Weights of a small image classifier.
Training: muon at rate 0.018, 3200 steps, batches of 64, held-out accuracy 98%.
Data: trained on numbers of one to four digits printed on busy colour backdrops, 147500 training examples.
Rows from block 9 of a small image classifier, named by matrix and row number. Rows with one number belong to one channel. Each number is 500 + 50 x the weight over its row's rms, rounded and kept within 0 to 999. All counts start at 0. Numbers have three digits each.
After each channel's rows are labels from the 100 images, of 14976, where the channel reaches its highest value: "top examples" is what is common among them; "patch colour" is the nearest of a few named colours to the mean colour under the peak. Only what is clearly more common there than usual is listed. The data: numbers of one to four digits printed on busy colour backdrops. In brackets: how many of the 100, against the usual share in percent.
# convs1: grouped (4 groups) 3x3 conv (model.blocks.9.convs.1.weight, 192x48x3x3, each kernel summed), inputs within the group 0-47
# convs2: expand pointwise conv (model.blocks.9.convs.2.weight, 384x192x1x1, transposed), outputs 0-95

convs1.56:598435539523403468458567510504581465420441474486468440473507508450533510558443437494499527418399463514472435532469575529502491404558476457530520
convs2.56:434557447458502483542425569512580516516494529525449471509581508586532409485479415527469516508544516502624477561506448472533441481399594520442471468529493495500584517508605460518467442410452477497502523469462437507571417411502491505469478478451544516510471481553460510479531513566478548494
top examples: black ink (83 vs 8.2)
patch colour: pink (44 vs 18.7); white (28 vs 10.4)

convs1.2:537474434476476503521496381461574552489411489512540556449436484470483492475486449402443508565504532530491529519519421501451416501433419389541456
convs2.2:455571455577560505535484555619526539576561465492444476479566431437523529478467565479485583484461530506495535554447494494475486473448553489465559470532399536538571531586484562483587516520514441511531530518555533515479482438523492564562513448429481493474590450484550485463560367399555526595
top examples: on a plate (100 vs 40.3)
patch colour: grey (59 vs 25.7)

convs1.129:660477442466476477455460515542516485436618473569536548539524528567424547561533435491498555437492470549531497532523467526483500515507505546391540
convs2.129:569518548513480402484502564554477543519534566458486476512663538489465616444542513489492511484518504483422470478507521543538465526553484489498488535506595504466550531506518527527463603540603549525470525526514475445506540564421509453570463536511463445487430579556465418543523534497575492520
top examples: purple ink (90 vs 8.2)
patch colour: pink (47 vs 18.7)

convs1.88:541455450476411591569543491429579487489474415474522468550422447527471435519511549525448432393418514544439474516495482556474521574455459527517530
convs2.88:515454496577457496538498435486539495403552540522544578487471478545558474554497502598507472497531509576485516597516513491492488557464537485548524593511484529478544552483509459438458484483525514600504433445516593594472554468431536392432537428585541536530538509462535510569584476508483425460
top examples: on a plate (100 vs 40.3)
patch colour: grey (52 vs 25.7)

convs1.143:483495466505474485536473462395463490461614422462565593473479522502544535525507555459531476446526515536506460508590500574664554530527512473458485
convs2.143:456524479441513496454506446515480526533537545446481448528480433657509523632518469458502428462541530456546525522493504485486491477558483456545569541598533600472491628439525553483578489553413483546506494534458491457460492501512628467552536524534578507505512473549517490491486414463526523533
top examples: white ink (85 vs 8.4)
patch colour: grey (56 vs 25.7)

convs1.53:481480434604436493545515526489572485426505464430481442516456459412513467497416486491410427488418397499461501426454485494454509592520485544498452
convs2.53:504546569609590585533586459489504492518517517499370506555508519406397564556512515477538532502507572538531510599472520460470598525552495452560507464563424496476515592522530451482549530445565481566479573530480489560501459513559467607523553482577489529454547518523465544587539528529607422548
top examples: on a plate (100 vs 40.3)
patch colour: grey (56 vs 25.7)

convs1.119:459505479445409481470511424568461384451466522572427462454558537477482484511515509397404475533544521571470451494455474527494435496497429446549428
convs2.119:559453504572470522446534496483482524546490560450460547463424586578596514477570403536555419499501588497494494528440549469596454523505490484472548441499554448457475535472511472519541436485430443551533466507420574495496532491491475517522494576424479503447490483459518466459405527505561452546
top examples: on a plate (100 vs 40.3)
patch colour: grey (57 vs 25.7)

convs1.172:512451507459467495519504466433491401464493529433440537496424514477462408465522486560520444508415427562498501395408499550445585483474432459521571
convs2.172:517452548454564521523444469586479565514555449522536520530496519538508539434528487531502611590533485477499540459539620541461544463478522556461496496546542454416486513527440487552527477511512458524521468478456513496507553525506486578541532575471486538535455501569520508452532564477488467578
top examples: on a plate (100 vs 40.3)
patch colour: grey (61 vs 25.7)

convs1.133:432511445593469444551535441518490547399501431559510455458504494511569516531577449531574399500522522473497479458527519495523620567467534498425435
convs2.133:598494474506513481518511471429531492517512517446474472535492447554486480518419521529475564454489551545514572489498588576454586504414463542486541598448536507465538491410519522463422375549516454597445468550578528563538450538489511529461427407519565522516525449519537497503489563487555466520
top examples: purple ink (86 vs 8.2); length: two (58 vs 25.2)
patch colour: pink (39 vs 18.7); white (32 vs 10.4)

convs1.41:548496567556575464523496483496371493439509556429485525529645495404511539519533511483526542547464565503498443470409494489519464421503444453535534
convs2.41:516696494482475517505474491419555569365520490507485499424438510558483509460476504452415500504482549515540519489528527456539512528529370507455462561433518472574492592501456461529483413492483472518421499593537539481510426407504519503546412395528575496469481557522548536454529561466466455464
top examples: on a plate (100 vs 40.3)
patch colour: grey (63 vs 25.7)

convs1.116:565523515585467467528559422466484465442519403495543547428502423556550513478502547470535447534547529568507412470545507482557602543470565496475402
convs2.116:509474476525478390546529506448544495515442477667527566493523582578550496530423553459498568460530490502482577495473511526481597559526524569535495546507469552431548560455493506495469464452589530474521512401507480465476522522478465575592421404561474453573565603493484469514495586542535631553
top examples: on a plate (100 vs 40.3)
patch colour: grey (52 vs 25.7)

convs1.156:550488449443475478512478463479490364473456446528408585525475419550502486517534418463551518560413487525492497439473533425529567521439571527488425
convs2.156:509487477530503582533510567482481416424452447534589542543470460541499506519554627455403534481568478514569556532476512487534512520451393550526503530490589442496570471472555515498482481545543559496429465514534469493440497500514554474442532572512491535460561506460495468474555469549400542445
top examples: on a plate (100 vs 40.3)
patch colour: pink (46 vs 18.7); purple (28 vs 0.9)

convs1.45:507443502602427479551542447472438537465473445528542528511570454398491437546483476443524478578479536531441485547470570482427383442485495429507460
convs2.45:481648505410561412510358561421471520433455459502463441570506509558510404481396482598582388487500582550554557416419506462478505549496417512468526460483482572467431536489574470527460463518483545487521531541498448418498502507507513503486450509434497522507510533484479515384436573481574543480
top examples: on a plate (100 vs 40.3)
patch colour: grey (60 vs 25.7)

convs1.107:558493496471480507514483495421500521440640423499494442474560569571518527585506526503536450466546488516504489523482575548606517491423557567399531
convs2.107:442557547499508469454500411516542483489530482427486528520355490539531527401576448406477535485500491526541526536571528548476418452509483575508563530475576498486479451498408545578595455477471531500450466492480448469497543586523548482465602519490487487534464483454485544439474539464533543473
top examples: white ink (62 vs 8.4)
patch colour: grey (65 vs 25.7)

convs1.35:514438471576486491543566514531411523527586485527452526514497449557472493487537475580542467537538517490538540603350474528506434471609449460491472
convs2.35:514585478545504478515482521477458581490474561510488544492493474456466434547574488425498509503536511545478417466550537467459459540428571442507477530393464486419437505517464555431505384437530426491483492453462508549433510562486455480509497473435393445466495558468581493460488541558559383404
top examples: on a plate (100 vs 40.3)
patch colour: grey (71 vs 25.7)

convs1.43:457433515456510458465482466458489399480453481540434594499574551421542580453516458458348433534538474457492543476512473500454517456447491503439536
convs2.43:515450509541557623433536519518559519569554621536513499533565395485404536565522493586498588516507430519579506483538600626595618478588460529460497568512478509506509502494449574532521451500607522488454519500541514464478479455526454572533504540613555528554506487537477477491544568534572480607
top examples: on a plate (100 vs 40.3)
patch colour: pink (45 vs 18.7)

convs1.121:512501574574460442528565447398501455421552483520454533513568489596506509508517518553538407536539496470481438527389504496543563524497518559593443
convs2.121:493429461528530417476479532469448493360509509477509474492485597515540512541424469498430544538503537488488491466494584556549520473544542491564516589458550591413520506444487452503482512557590536458582495527482639536538512458564527535451501541457420510578509483517559359529485543492467446511
top examples: on a plate (100 vs 40.3)
patch colour: pink (42 vs 18.7); purple (32 vs 0.9)

convs1.80:503546556537501506605474417494468446474482443489421486466419471464494466481425504477464530485531519450383500416462559444460430463447452466554398
convs2.80:462544523500470478446526475502463518480450629532508487540518583519452559514501577474496474482486467550477435421573497465525488535570530497533474544536546534553551480530470499554499583491482430461472491490524508431468519536495507537528496541602464570457568578490548470533492590477554632549
top examples: on a plate (100 vs 40.3)
patch colour: grey (55 vs 25.7)

convs1.157:496493441464452427619465562505517467514577488479389517528525464568467448465482497495541550456425539473466497595532545494435415420477520557428479
convs2.157:492536518461510463484501559544549519545545536547533460532500430369604443390498557483524498582466558514471501497540451463559514457439475528520507459457450514443531504580601474477461444528468465522599553528529443444502482516499567480473484556496492524513496521494567570586525517507501563452
top examples: on a plate (92 vs 40.3)
patch colour: grey (54 vs 25.7)